Weights of a small segmentation model: encoder moe soft, encoder width 192.
Rows from block 3 of the encoder, named by matrix and row number. Rows with one number belong to one attention dimension. Each number is 500 + 25 x the weight over its row's rms, rounded and kept within 0 to 999. All counts start at 0. Numbers have three digits each. After the name is the row's rms in percent of the matrix's.
# v: attention value (encoder.blocks.3.attn.v.weight, 192x192), inputs 0-95
# proj: attention output (encoder.blocks.3.attn.proj.weight, 192x192, transposed), outputs 0-95
v.2 087:543480524486502509466506477537481509427557501500526513498558544492508472459502514518479503556496506502515519499524502492515504468501519506494501480507504490475478531432482534486502548500535491487498526499502495500490509505510513471502499516529548520498503526451457494517516482494484467472
proj.2 085:487494462515468503501462533488530494527498501472524487479419492505498527507482533455492499414525494550536469510474511480535477502491522505501526464508424521526499491558506498495497517532545554513492505484514500490512462520530498501505511451474447510471524495525505520508493502486538521537
v.3 088:491543501503499530491520525517512492466530441533493497501497512507472506493500486513474495477518526495484489535496472463504542527498483512562497481495490485505499542497463522485497508498502496472501481435523516472509510493484512565521543496496490514470536498529482495522504506483523476502
proj.3 087:539485483496490493527517513473526499513490542457530494538491493476502530531458496572514506493479458534499533484503498527479473478474497514484497507526518461487505502499539483528472522465498485520511501510518497508509504525473456449489463501516513495501498499470515514499486538514480523495
v.4 083:523494494528503510494499491484502484492500505469515446477487497484498509502534496477496556538510493522467523501557501521469502505503522467496503479482497500520493515478509493563498493474470509516526515502515503505514505482492503484521504490500486517539536509512505500490444506507454498490
proj.4 092:478486512483501524501515539522493506493478494502479563502525499499494473516500491508544463493531476491543510494465478442535501487495500482479479525519501515475466489530514503473511486532521537514446488506520517457486471493489464509484486503517507534462504478470508477502552502505472527521
v.5 103:482528474495555570522505500485507500470486518501471496482498533504495525520520500579507450481501573497514504513502491464477595528517498478521494475500524518499477537493513503515503526533497491538473432503449501514509493508485479482506502533524548484490487516529501482516497543501488522542
proj.5 097:515504562444437463500581519515517501516455488500517461504492469470486477473470508480485524489474390488489515472504501554513450493469518545499512508499528495497506485498466510479500478503492510463539524503504490444522524501486501507524531498489456488550517494455525503486506476495503506463
v.6 083:474497499506491495567450470500501502548525528533525516493491503488483535518546469549502514512522508553527497469477476475501502504435492470490485501518461525512524499515517488532521510505529507497463480496491489482476502472490498495487489521521485488474499474509521495493502514500498519553
proj.6 092:524503507501497475475528497522495509459515452500449541528489476530519501476441526496515499515505488476493521539530507522476498489529508498507507510507543474514488514440475559491510467514464491446484514516525496502496497491504512475507506473529503468501501502478498541471545460550512464488
v.7 098:509528479535505513460490466501498491465504499561498530499502507489532504462508516466502423487397488470507535523469505544506500500506470505508498471487502461490540561487492510499506413558523515504506528516486489458481521504497472479475495459549463527497507503498524519506513489492500479500
proj.7 101:495473488476510474540503543496477522517497527478482504478508481481497492541517502516478557502520500510500485509500489508483488477492513518485465513495510495527519442502521459500498558466465467500473484442488483527494476495481549511521514557476517476513469484544504504518485542514530529463
v.8 092:511513490516470492503431502510500489464497514483519501507524485489482590496510473450535521508540528518533511513515523483522473498517493492499516558515499509557486500504519486504480461466498506496501477494492465462454504494492482503530554506568459469514493476522501462457533495515518532495
proj.8 090:517480491479511510499564490492534482552513470505483516483410551518491469459458479472487489482491503510458507516474438506479508484508504501531474499484520501462500503516513529513465553522509500448528523539503501486561486510511533478468434478489520496502501471460522523555491510497499505503
v.9 093:495529497524501485509478481474538488529474496469546490516540527497500479494501508509521513504570547494531523503507476486493533460466470512504434499499453516518558440491544501500528503475483504501492484501495467494549490531490505478483505523510500500523497492491479536468516467503514463480
proj.9 078:495517492479475534472510501510499524490491504497494467486489554511515506486499513504491483516430500483499504517485533499455481498508513525509515505518565480480456527504477480486483501534494471497483494520498530514462507503484505506506515474473474488500502492502514515506507521515491517514
v.10 090:496508505539500503480530461491507533476586513497511501463494508529533528499508497493512526503494552523499459523477539503506452497482441492474494507483464511499479577520478501503527518520488481529496534542501547476448500500504503494481499466510504462492512472450470516485516501483500520502
proj.10 084:516493479483485476506494499537476470488436520517483531497492471516480505481477521496500473462497433492521513487507447494483498482516502488529515500513523475521543428484496463505483476490505505434505475460503449458495507523512499547509489507489469548515495502546516506504464509478506470511
v.11 095:478506492453482494518492485495490507538474480508538479542483462535454502533498504511535491498564504489426518502486477522491499493505496520511498502500498518539463490527497503495504540466486448460475517503508496494505467483492487489503465497500491465534454497497498519499518493498443489496
proj.11 092:512492476537492544491477487519521494497495488473466518518492510488529530471504513498500528511433517506517500468502519474526501507523479493500513497506534509464533526496494466500499410513479509500504481510499500507502579528539514494502479508493517534511532494480543486486496473507569490525
v.12 100:507488429502503489513483487498523515501514575476478469511513500526501502477511481523492539508519533489527476501520501547508527488495499499458480500433517523509479491493500436491466516484449429458494481524512492507484500500495520500514496532498505498518552480509445505509458518475504540481
proj.12 097:499496550492482501491498517480480495511474488544548501504499507474481475507488502501502491452500497547460519482457530508496493485463543482502468521567485474503478512509530530459503442515512555529525498480483495486510520484497506507505531491512497502502452535496557509467524491510522497587
v.13 094:512495489520478504509490453482475502508500463485536538500525515443513494539500514473522520441482455489541497460472508516536500581506504501527474483540528523485505494491522500498529482558506515488512519545500464476530494461505504495461544506487504503458540495470525509510470499473528504527
proj.13 092:480492483482508479500505516500487501501492522493490521518498461535550510503503477546495483564512502508482531512509489489510503478442525550506499485487497485500541489544496498534498497471515505511471500462499503528423458508478518489486494487537479457525473496557486496498487528490476503487
v.14 091:485498504501513484481521479491545522499460493549463484492492449512511466552486477583485472501500501460544572488507496488488502490485542503480509505469456507495515492499506487554456492498480516488500495476497514534482548515487478500519490491486528447495489512504496495501491503482477492529
proj.14 089:496525533511496500498436513518504474515537518504497536503527507489552522493501502417501546523473497504500433530500496526519491492537519501470458452556502479525496537459498475444549465502500486491497520497472509493467497471499530442501517505526495504496534502490499486512557510560528489459
v.15 086:493513500517498494528587521497490517460507518487491476466470520502543521483521464500496498498540495500520453500485501452526507511498494497443503503515460499497486528538487480519483534525504518488514500483489451523494496528510521463569470508567491465515488443532487467560497507540520514489
proj.15 080:488529507461500493481481486529537505537519503529516509497512468500504482498476508480500477465499488516501489493487504584477494500489529489508523489525496502539520474451518539495503463455504493495540510524518517448512518490502502498484541516487471484511474566423520527457512518505523492496
v.16 095:445563486509475532504512503503483523498503509503545483471477497530479506502481500497485525506529511481500487517497487468497483529531514541530503490483481499475487532508487509524450489488495518479473462463446501531503489525495508501503471602500499486502500486490476482492466485478509528440
proj.16 087:550489519499530474486475501526525499493521508490470494577516552455502462560501490490505480496503509501481495466500474499506526498513509457485525482520509512479495501481485482521500547537506503503510511526543463469492512498528464494476534428518499490503461528503508491490570496531521505547
v.17 096:522501447512496465481510503498534515451551572510498501517455462486505494540527472524534512501522544496525499503500479499428502471459518442507530505497500504503493524490483498525499506457459492495476502510509534536515537472500508524492474487502512453522506475497495483494509502510479503470
proj.17 085:485483497490499527466501504520487483572481490496467492531515507518500521480452525486458467494465484478479508492486509477509513508533485555474466450541512502519516491491494493454530479507514508516555500521499492442530505522555492497539480500507496537481468551486539458513479499457525483533
v.18 088:545548500507511488548541499434513521511512498511511497505510506553478512470491457503497450484501471512549544472528504464495504538490502517486503512501530462487494493482493498523447551494489453486476501526511503493496518494500526505506485525452524450427529506454484462505498517505443489475
proj.18 086:472420493496520510471439473569509466452486543475489502482501514475536494561498500483520547486471495508477478560500508566516462470522482490523515477482481530518474467486476496481527454510530512485535532477507458498497508553483499517499490487480497536506497515469542496490477497526520494514
v.19 092:519572485541521520516536512497547504502487565505515554522508485440484492485508475513513505471532511484558534483486475526493527545463544477499492432516499457531460509453502466530465513501468533502515511511508478468484525489494509476529494514505512493530524505487461496471511514474504522474
proj.19 086:485511527469551495459441499464456505503523478507487530492507493530553527501506510484489509498499503533434492560496534482495501482525473562519487521491539449469514500546553517494546503512543477500513455502460508502451466494500489500509491462494498481478509489476543470500489508506508476553
v.20 089:492496515520510498495491503445496457542515447508510525496432489537486482464514518514480510501560510487520507485501470498526511504488487495503486505515475478486473502501491499522463519502494565520512508508506515493505473512511492478505500493513484508522501572437494514458502506518532492503
proj.20 088:465503516485500467463517517518499508474501499509474501495540520496510506549514474491498492503444498541476507500463543471523474469534467524554550522486490491507526496491504471492523501493473440503496498516502478503458522495508482507501542511484512501463488459515521495483511469502443507514
v.21 094:533508498489481491482505503533533525503503521469513500495474522512507503494476501510521511502486506573452553508496538583486495482486519502477531490484477487524549473534489478502515475490501497481491510502456500535544512504476523524499507499428514495469516503512456510482473570480480530527
proj.21 091:499472522543536540498454499512466468492461520495521542494552502492455440506499528475497511516487518443568467553482469466483482502501503508539450501463548509489420483492520522518513551525513509510447478489520499504485481499513501494508513499495492483504519507500503487510521492529526481501
v.22 098:509497499508437472515496494523505489473544536501500512500501518475494491508529493507530496457478496500533524494507492491520490506534478504519528448524494485495479485521484464504502489521495508486503549508513491562511504500506481540534489500488511484500463487512521480486432468552495443483
proj.22 109:496471494490564528505505470534480514529493497537486502494503487520500509512534459491493497497504484470500455514502500536508500495435558481474471462454474517515512501505541559498505506491535491500481483496514488499514507522533512499453483472497496503516534535518471497499500530479527531537
v.23 087:520492470556528527429504531557472487503467523532462510484516545515502496464520499478502427466511498503503525492505427480520514511507562545480523507505480475492515532452536524503550505551489512544507497482480439527496475518526498486467518522532483497497516491489451497506514515501502496443
proj.23 089:502488486466497500499503482464542508500532510485539484518480483449500507508501576507457582504486523528520464558481527532503457507496475464500511495516495516503516499536487517511472521512490479441467507495503542464497495488490502521475499511460509476511480501486512504501494522484554567538
v.24 087:515488444491492461538545509485485500482598516482475516498515503514485524510559458498491490529548503518518467487544452486499496514526503492516577487489518503483465489512434493470490502493480534488506459498485510507491507505495527467520529517505504485505507511482500518496445499509481575498
proj.24 091:491473503501537510443478462541513489530440498480523518520494498507502497502489540532519487435472458491505484527480542504488481501473515544490457495537536496522499516505542510501497483497547505488521512483517508486516497523532499529503505505506506498498499510451499500448514501493477444509
v.25 083:521501483491490498500490464501506503499466484537513501464518508512523481455483522563474494482471515515471500555487527551514507493443491530502498480499519482490476502470464464483484484520508505533546548515488492497527499505520478468489520488500520491497546490516523483515533487511521461558
proj.25 071:501467555498459508505500518476484504502484510466483495497534501487469507511530522479520538503488469471471507449552503470498479507505496572533510551483499484499501480551500487496540546498493487499474450507522491499514507477491532485552502530468509486511487474508508519499455499429501566480
v.26 088:510530528473558499505502456477506462489502489503499538556500498466505496481538480498489504504509539468496518519513473481500567535474491493507516488462469495510481498437527481516520594485514503503459484500520501491505439486493495493544475470506475484527515532501489527536522519466504491527
proj.26 092:500516496501465529492524545523499498514481484493535484417494503513497529514473531535494485488533474534500489486500518452488460499529518503487502502514496513494531500574500506515529447524527541489510494511473515524477523520494499536487500499475505515467497523503478464490482463510503469501
v.27 091:527532513504486519529508476476500507498502507501473476487488491449472475533477474525499486467490498568488500555495522570528501485486503532470492519479514524534492499490492497514493513492491511507475574551505505519572488499500474509503501498496500440503575544508500465509494512550499512507
proj.27 077:516449502487500505500507525508510493501531519497518504498505529493492498459492489490509523551517527448518480438500477467473498494480569493515540503493491458490483505517482499521516496499482499503487441496486476465462510475474527487509509499493514553498397461500516477453494496472513494522
v.28 084:463511517511496438525493473527491558504518495521511488513518496485538456503529512480523486472522506506524484498480492469473484544481537508526540458497521502507511512465514503481488492507537469499396450496447481482523500497499503475503510509513538487499443500508513470497501457500544496504
proj.28 072:530506504485503496477477522500526458501484505494479511482487501496489519522450469482483501484506499482500521461512536500558532500495482505494469461480493495520493531522477499502511554534498526498567541499551518520485492500498508499519539494512504492504601508495497521483512531478472472499
v.29 089:491506454493483495465499488496461489503518521478564502537482474496474482472472528520514501542500445454497521495501474502496521501522524530484490525557478476466473501518518521481503505516498484506467517535513517489455491506477516532498502492509465468535487529503560508480490504513495490487
proj.29 079:510455517499516498523509500505497515487456453531518490449509527501524491500515505471502484487463523536513490523496521511481521496475430509509513497497488543483538512498467466491492508465487506502513490492485494509502489505538451495470483509501544540506491498502485503522497456503503538535
v.30 096:475540438494487507472470496537479493509509537496486499540499449478494509525529499485514516485478527487492494477501499512478485520524487494566454464517544505550522454450520487520512481492479509486503484499488526511490507470462503470532483534531501498487521483497546525519492502488555453520
proj.30 089:504488548496532474515519500475503493499511439493491491456490517466478490508476503505485501502523488508502536522500465460515522501489542476426487484493473500455499515509501542498493521542481500511472506507452501490469471499532498510486511487503472518505499500508461477506523517501485537480
v.31 091:497547501521493462546536530461489473502479500482502501502524498523501450506555470535535479494481506515521548497451503521484504502518501566486529484475480486476462506469519520503508517502512559500508501526500534462503505500488529502479497502484489492507496439485477495496492502467507527480
proj.31 080:500464484507496526493489527471497525519515500507501499521475485473498519492478491492473494465497523499516502491544512470488513475493539484516473519516544496520537492484500454506473501512465479496516478512525438512492515496513471522515477478499500524500489557487524503490501500508501480526
v.32 102:519475496540488524518531488492463498502492455503492481441473490494534524495497500504553534577515512501479507499470505486495471499505458504487481514511528497509501504505511506495481490423533480485533532518486523467492507501471444447500533503514443525498486516482536524545457501521485504545
proj.32 087:463551489528528486481482543501539523533504528495502494564482494510478500512491504464498468481459483524504461503485515489500542520508508486485514496517484494505496491428472476537505507535472490469500477467505469548447500505494568492476474521491500467480503498512502481413540504505493471487
v.33 103:502494509535500485463498500489491491499509551529502500517524494522499512516522491502481536508502488505529507470503421510495492491528525491482508490517498501468483408477479500521513488515501496511498499502511533499443550471520459551513501520491489483507502477500490497517526515516504503502
proj.33 115:500554490499497502538505495506525482500500488477504500500480482489491508493530503469523499487498497485443506516508543506534518516507459491505479510480480464561518538486481479508503484483502504512483478496494448475546446539502520465520475521546517517495516507485512518503470515507493480485
v.34 093:505534494508498496502510494487494512468479505502497567462498504484524459512512553484507502499497498483520499517506519500503538511527500500485471459534510496481500513494490493426492505511466487507478496505525480515504517481477497488525502459494475507497501484449497474495501490500541516540
proj.34 103:492439488465521525516475506502536480506524458488505461537518463504530510481553479480501498455502482530516501499491502475561450459490501525508520571496502510500482516500505506546522491501508474474508519503481566481479508495471525529537465506466529511478489534510500511475509470501485521509
v.35 098:530491507495515508467460498478463464504491499505528517467518491522496488482468497501501500556430484519512500521461514472542437467507500482494524475487519500486487447500500514460482493498492486463493472501498499493495503526489482510529524457511457524534512501499493501498467438491495473487
proj.35 100:467503441501485510497502535508532559474478484501459508500433505470472549507516515468497487470567495496468463496524475500474525531548513562490517521512501543484513516497448508533488518504465528524491536531524494499500502483496539486500445500482529484459481491549531495484473515500504487517
v.36 086:498503529517528497482503516490481463522483467541503478538493541500490515499490465511518515494492521484489491502405495488512480560483515533491541507496501512454473522507471535508469465501496511484504467489457532523483492485469498514513494523469520512452586487498490507534460523502508518517
proj.36 076:475501469494499510501500483459497547493514485491476495493524503478426503494482497474459500549502481525537501513552502498502542486502506451522499451539500507529505507492498466525530520502520465517459500495504496501535500520480477502575504514514450482550495499488515505429541502496515504497
v.37 106:530496514510478490510498511485505486518492502483503526500459510508566524469486497521522531514492502514598501475497496489571545505496528535494465484526528517485499458467506533479483479513513493530515479525451522500498523501502505498526492502464500540501518496545524451543500461451438473504
proj.37 094:437483503509490510491476507500491528492503463505480483500485480483450481490512470511469505499492505498472469513497523523488494474508467500523503535499506508547486544527494477483499516458502504493504516507540496476495532480506508511498530566557493470513497522461510535489503460519517469507
v.38 099:486480464525504494500505433524455489494480423520501565518485514491479518473520492529519522466476500492487493501515569543494499518505493495502490486537531502501488489475515543509556507501496488446553503488502496500477496511499507498504516456511508565504480499489508533466500499506501504523
proj.38 091:516487497490506518532483517472475550520492533493494479467502480500525486521463499466483515475491522551534488486482461482501492465478497516454514492439501498500497519577463492501473517532503471530486483500495529513500474521468518529493491522480475419500499514540499505494506454506493496514
v.39 086:503503517500495521515490454484511521486468500498499448511484527497492507558519499498492495496439540487525446511501479472495525511458518506420538507496508532521542503456437515488474502511478504500498504504507501506489463479495558563578497481506512538512471482547469490491489509472513459498
proj.39 078:523495491517537499481501507500469526491550499495477541481515514517476509452489526518499531511530449500473546479504470537506470488545499529546534486502442536456457516512489493485510500510477497497501517483525491493518454488499455464454517508492497474489505510488545502454505494523506513492
v.40 099:476457516478465456520506507526484494445495546484485510514510498492478515499484509528498534470507500512486488491491485513535517484531448443468488530499500490498484481506478498489430504494503562482513465501522502506496501508524498502560517514458488500502547558476465451502480519496489503499
proj.40 101:487526513524512509500485492490509551558491475473537520457495511484506531492501473506477499501464531549524477500487546492516506510471559609509520493503492492489495501474456554499504487489513485509497494528492490492490503465508505507470503490515503505491491469491555548517556481493515494448
v.41 100:488506546524552504483498495504443483467469493482475431502501477516519503552517498546499521505492546501450500494505539518511501507465467521504494527508405500468514508517504462512529462497505516467532496511481413514494492474503500568470484544518450480502485501500488530497519501523508528535
proj.41 100:505506441501431502476498513503537510515506501516525505501499485495489515494487500473519500505508472538530491493505500488475504466514518470498500501500593499531488508506473555526489508517469463533470528483474563508515465514492515455492535486455512469481536435503517437474491491518464515507
v.42 088:506517482486453519585510503470555526515487403485499515473521501503503495531514498506531481543496494521540476530516505523500494500511503500464514496506469468546523515482450494485492493505518499476520535484492498478495498506482504442518493488544493509504489520505501540510525502500478508474
proj.42 092:511500477520524499463502469527414502545511543515510489516505496500498501473489498523504501448492490500460474485499497512483502481498487502518500517510538519468439490527535511451532493502500493526503498517493477542465438519512520538443507505451505500503521512499531487448473516512475522560
v.43 089:513496532530473552492513477465551445512519500578509505497484500495492497485469517470507509520473496507500439512508527498502501495523531485469508490507488486531501560500490482483452511515479466501534499500498502494500518503513522516503478524490499513480519510482509523510469493498516463533
proj.43 086:538489499459506502528469499503510531491521454464499518432475479516509491523537445508499492477509478466496551491485499478557492518497506484528508480491506551484513495508550481503498512479501530495498509498526500500499437532463454534472498483495495493517459509529486493490502534522526495509
v.44 095:538506465465481496502508498494538500489529505461502519548428472502477484515505474511485479485496539540494518486481504512413488508495497494504457496489517500469508469530512509502508532506487499477522545487490510573490526564485498515505495513497512522526512515513500505494507518501517505470
proj.44 090:495472532520480444471499476503488512494496530510525483479556464503492515522498512499509511504536466428470504524510490485552515516493504499496495500538489495492472506515444497500493507506494503492546483508493490456470458465536545463506510481495492505447492464518515518500500503502494532521
v.45 086:487505549475478506482517485500494505494478498503513499492473489477501550496490527541486529512518506514487525522476481509480468477505491455518559513480498498517493523454456470502403462486507540543491478472542516486489492463527502484489514488537490443502530508507529498466533508487507534481
proj.45 080:502494461529508459541473504543553458525534547470482528484505500506505480507501492510535500480489517498481493485492513457477493492492505538465493512497504512477473455529510518498526493537510466505500506554486482489520499483483459499498483498490501505463481501498484467553503513496466442474
v.46 096:454463524470563580483461469475468460554503495456487535497512529568509488520508499508498514469510454545497531499487495569508504464497537499510514480535499528470510486522513472486500493526493504452511507459490499478479501524503500439490478476468525507509491501537523496524501503512505494483
proj.46 087:529515513499488483528528494532554530508486505527494504508453464496471493455475487529499494512537524449512479527493516444514468516486484482503519443451509525484492496521465513497518541533528499495509480545515515494500518489478487585489541522479473449492496503525473500525503501470504513525
v.47 093:437456519481508490467501513492518542521475502511502569521511446445499500508508463500494498528502486495469505482494474493553474503479505498581528511505501559477508508523458476493503488538527570496496499500553490498487507485511504489469507521460441480535483508539453488512482528463467500515
proj.47 086:515550498524482489501500505489495447477495486448533449516500544510478500484491498500451484494494532476556524532499517482437507506507471500439502494515510445492521495486510485491523523471534481508501482516497510493501479522509486479500506481528522511494492497477497486522542497486549484491
v.48 096:489496516517577516491485520484469517506512501531493524462487561513499505509519501500491507518527492470490535485511517551491431527514488512492471466481499533506538518502478515495505506510447478481499513475502507440512477518430484477517489500468518523497521501536497494544523497452509503485
proj.48 102:526528474502480506466506461520507506453502497450480468575507496463477487482466518503517454493495478515527504560487513458529545495493484492504536491505498492498511505511515474496515482478550477479548474522512508551478527485528520500514522496505474498507498491503516565463526526501509477501
v.49 099:509509507514483479454456532501493523486501464497517494561441461454515494508536532502514494513493490515489507523495525500476471555532492499475474501509485496506491496496521545487455511490503496496518489541478460548539510447528478513506500491491485495497528457494461527501514481569489507488
proj.49 090:510499490523537532533546492494498489528513483499532496473520531537472476520418450504466474528498482497479481473496450526545557470506487500512534494503486476520494472517497486472502498473516493499499518494501515507498456517503510463446523562529495502530509503501538495508495514484511464497
v.50 101:543513497495481504454517475498505502452500533491492541512477485489515502479480495491505501509502441497501489442507540509535487504490494466494543491541481534504502507475520531484508493502508500522483458527461497466518462499536557469532482464493512456520588530496501536516507456483531484494
proj.50 095:440459513511513511515453536490509494579513481506484502486513506502494499494513517521506446498504544525490478526494461487477508484530526551474470543498479479520418491525487500495498529482465487501532498504518505497495484491462500528461500500508504511496451478485456488500481504534464527500
v.51 095:519485500503510465501509541512445457500450537506469492477543541514459445487503505507523474467496482497531516493512501485529497544496515494499536482446528525503504472497506500510505497530476495499516469519431562517573503513505502468501491518493500518509535538492536501509481511508458470455
proj.51 079:500495488486478497505486480475537569492504495491516475520498474470474509513519490535494526557523529480492478530499471522500509490507509509510507528536497495500499508518518481481444504450471543503526499478572456502449519500498496497516502510498482485474510517470430476493541475498503529523
v.52 095:493533522558500483537572485563540506490505471466503482496508482485553462494485469489536500502480520500492519504416518511514547518478505496547522505487523503493500494493514503493493471472465527450454531477466487478501500510466529505488513436492484504520514480518532521503477469501498506522
proj.52 093:468446488500491525489463547473509475533501546522488518526503537480487557482500487463468485493508535541523513498541500481493508500484529500501487506523507473483452490481468500509471546519555464523485472521480498517469486478501503478485541525508491494480494483489484505479550499502499476500
v.53 113:511498466506489514502499452500528459472517527498503506504505528491489502493532545487470468490540484514511533502500525517474530514523522535503493498469502486521529500495485519497538541510485503482494514493469446543503500520500478526485504500474549523516525473503513515508427473534466461525
proj.53 109:518476519479544499492499549521441545501472497518511494469504513492539505519458477525516567467468506493493511479505501505554472499483517465485489505509501525508487471523527501508466476502508530478500496500515536468531504483490479469488513497501428536499464519511478485491554508518569517497
v.54 088:527525556500521499536472501466452494519459476497498515541511521491522501525512500498499479491518528536491500530499443502517498502519498502480466494503514493471477464508529527524424482520491514465503490495502497478475508501496475514467510493495467484494492493489491504525503487505518486500
proj.54 083:497478494487489532473524485524536499520548520499514520501477463515482506485511452548472481535483472480514503483512518500487495455491440497498541504479487524544495553509441493492596511517514488499463497511503496483528508507487533506527471508490541460545498467505510506507497511479482515518
v.55 097:495494502471502441483498496500500469494458534505465489550480498526467500470548532508515497500473474440532487477531476507491501457511505533520501499524497531514483495497498494501543519516530447493456536508541476505502547498496506475473539495493518477468468458509507489486501499511482463529
proj.55 097:498517468483492542500483487473500492493525440510534489442526500472549490502439493497499499512545511509490491509477504531482435522513479508503497496483500478517499490477523529472496488474446544512511500498500520492495514509539538531494464509470488520510488512518476465538473491484509500475
v.56 102:501511540520518467489514489452523495500502555513527483508500528501535505508516467483531517533472505498478453488497514495510500490496512508504494486500502502514493499478509503500492492562497493469472476503524480504489498535516498620528489532463473511515495494534472477514528519496492515502
proj.56 094:499503457462491494511483518508468515488502427501516502498474508494496474497484480552449483485521462496523531526490501502463501505532503489510500514488482501515503528532472500485511482495502507495500500536504491506548499459471469441487487489527511535480532467473536506497488481500509471498
v.57 100:553436484489510501494502498498502444490519491504474524536509424514467529495501478525464448511496492489491509523568469560422520515523489505489546518500505562573483512485497522529529518515509506503474503503449497466524500479488489508513486529501486534467501509517483546492494513444474472566
proj.57 100:478521499509525500474476463497499541515511507511486482481500579523521479497482505518519543501492508480473495491462509467485447502496495483490460471458494451504493505513504506483511470505501540469490495520517492528555507485508501495459484466473530466540505483498477462489509493516579500427
v.58 106:478506527512505498536485498488486493435484521526519546443528549493535559529512511521516493490494494465496535436531513502489509500529497486500520512508482492494470483451486499504500501501494487511511495498499519487441548508521450520520517513464539461501469481505506506541505495503522501461
proj.58 101:495451457470499507487494468513476483502479503481471496533510439469534485449491500487530524490541499540513475546523518480534504529479546536493480495502512481531501483554503532481512466472498530486478503510490501484560503509474506504482474484544438524528535534496501505465518518521465500487
v.59 088:557494502490507500480483504500475498465487510515487504497497504502506503508520488527503481500486515483570523512500487505503562502478485500490513483467497520490516519491496523476467551486501532495479499498435554485516536501519510497499466510496491481468517459539503531508504500458534481493
proj.59 086:480495507543468516514496467490514521519527470486538478505512513466507497471438485523508498490502504490480503506500518498508484466484484525518491505481518464531475496469495474503509451499481515497515493494575414538501524511524472528505532474521526488512504518483497528522519517502495490466
v.60 103:510438504503511472460474462499527547495509545536511501497523515493467521471548553492524486484499485490534472486505508486499536532503523505474497526481491503538495492500488486565508465473507517421434505515478476508488593494471476499459486524514518446504506509493535512472473498526495486499
proj.60 107:495500488468518542525515560502513477483490483473508491492463516502523470557429484505489511478501495516497510477468521502498475467497505485510505481500488530525568522524522500436466498500505512567571499467510515507533409492520516502496516492488486505451517503503440476522525526515523501489
v.61 097:501521507491516526462486509497444534507467452454507494506469497484542512476460469492539536509510568469486542512498500544490465510496497533512473548526523503501459502457508507497501504490491525521515484478506502500481508492469498521527549498506504447511494490486499511511487446505554512521
proj.61 091:469465485520495504501482501504535504511544538507511498486494503505467516507500523495490469521467484527511495498537461428506538484503517501487515451459456503507523516533458493530537500514537498501455482518486500492513512502507511490462479483489471526518514500488537497493502547501477470520
v.62 089:500549534484477520499472500491499500548514491474499460492499585495524500507533499496530536518500513515490498473527559477530522467466503478500508492475502470471508483476521494515465497499493489503513523503494495498528518518516501528497459482510471510485570487531526501549476507474558510494
proj.62 087:502460506531517512494511517490528461490493524502513554492554414485496499480506444516473433482490480507498521519472466517516467525513456503508514527519497519520484530539491510499556486496492473438500501518516453479471505497451504496517509506471499483522450484489478501497501488499432501513
v.63 109:529519497484506435500531466524498539485502495498483524483484516477516520517496465509548491500489507492479476502504502495554487502516500446515500503513493500497523487496519483481483499479525531476467497554443509495477497471497493458479507500534449548519505510495502518517495519503501510496
proj.63 122:464498503506555515499534509485514479529504510500508508516519504503492494506511537485437510498461465541505497470510487498476542494508452525476518504528514476521487506490453502496544461500458448467580460495545473470494523514449493507550475513488537471510511490451513515502531477513490503498
v.64 099:515537517504465490492492546463514511499506489482473506567482515495501508479517473427494484492499491509501503456548480489477504448516504506477508508520490492510477485509484503473507522497496502558501481537557489502499426498516458528483505543481515507467496510513491503528520501480482465500
proj.64 094:456477452506531515528501490535536509513530505515519507428493483475479497517491499506508529524513525497457485527488548530524487543479481511490514519481511522498509509479507462533481476490521499450489489442476502510495501493500547493499450479512506498529501506493528538457475512519506576497
v.65 106:518489493491525564499494511503499526514444498498466487487503501451497498466490566500496460500500499499481439537508540518511494501494523497504484470486562427441509484540515534494529507490492493509467505466495466504493490571478502510497499534449507486462482484458514489505506500521534490534
proj.65 114:481510492510490408531546487490484438477512483501517512494499484554521516531514449506464503495484499485520541500512476449514499536544509507500522530494465556541509502490496468500476494530506500474534499536526541484515482430499516498508501490503500469512501477508483513475501505506491482485
v.66 114:521491505484526516491489543500512493500455502437484503476501501443494500530535461509473486501493526559524513488484502515440534576457517498498504442498504526495502476523479499502501525515511493536509505501498513472510461499516528484466486463513501542515497500491537531545483497518534499514
proj.66 112:470490496498498497528515479511498516507542496577500532495494527552532459459469510469535511455507521467473484517505531509568457471495503520502505549513527476516511528444529505489531474490466528456498501485512438523500491519483487492462502528489475464506505483520497506470478546478501521482
v.67 117:470493498506485499474536490512473515487509466527490528509500472538507494486525492548503489510451433476525497482474501526465514523493487526473519516501485534462584499518513509474538475491519512503478520514497499474509516527476495539522512514538492466479516470511496552554564498500495492489
proj.67 132:504492510483500518497496523494571529501495506469467490489501523490520498505484489453494498520564541511496520515528492496493512481449484450496472488524486506552423514463485500492489500524501499498519466509477529496517458507525491468492475507453489499528497502495530473444456484471520486533
v.68 094:502516520536495476501494484556487492517548582517477498465498482533531490474506541515508524531522513487507513484457483517536579493520462499517469461471498509485491492491481515501477497518487503470476481465511517491501545453503535510475507532495498487499497478500426475506475505511514494505
proj.68 098:519477497484505548494486515443500512514425440487506496502479515452489501513494490507532503500498521497482505556540521465471495482526548430499506508542508518500499491494478495485487478495521485516523522521496485500479474586506474480495507474500499519496491479564544506514521523475521532496
v.69 101:493430480537490522486503484471515505507502482547472506528505521520502504528508481515511465499507525498503487480511509493547567503474491538507529506491494493512525487479491482497480499523527480497503452426499568469510470541500494483519486514515514449456511519512513494499502554478495498496
proj.69 099:517564519501492467485505498513488509484500488455495498487489519489472533490472523487501526528546494463499511521507490501454410472501496450498458510511502508536495494527481503488504475501473509511470531542503429514498500478511512511470501502470491543544503500498472499488508425492512548521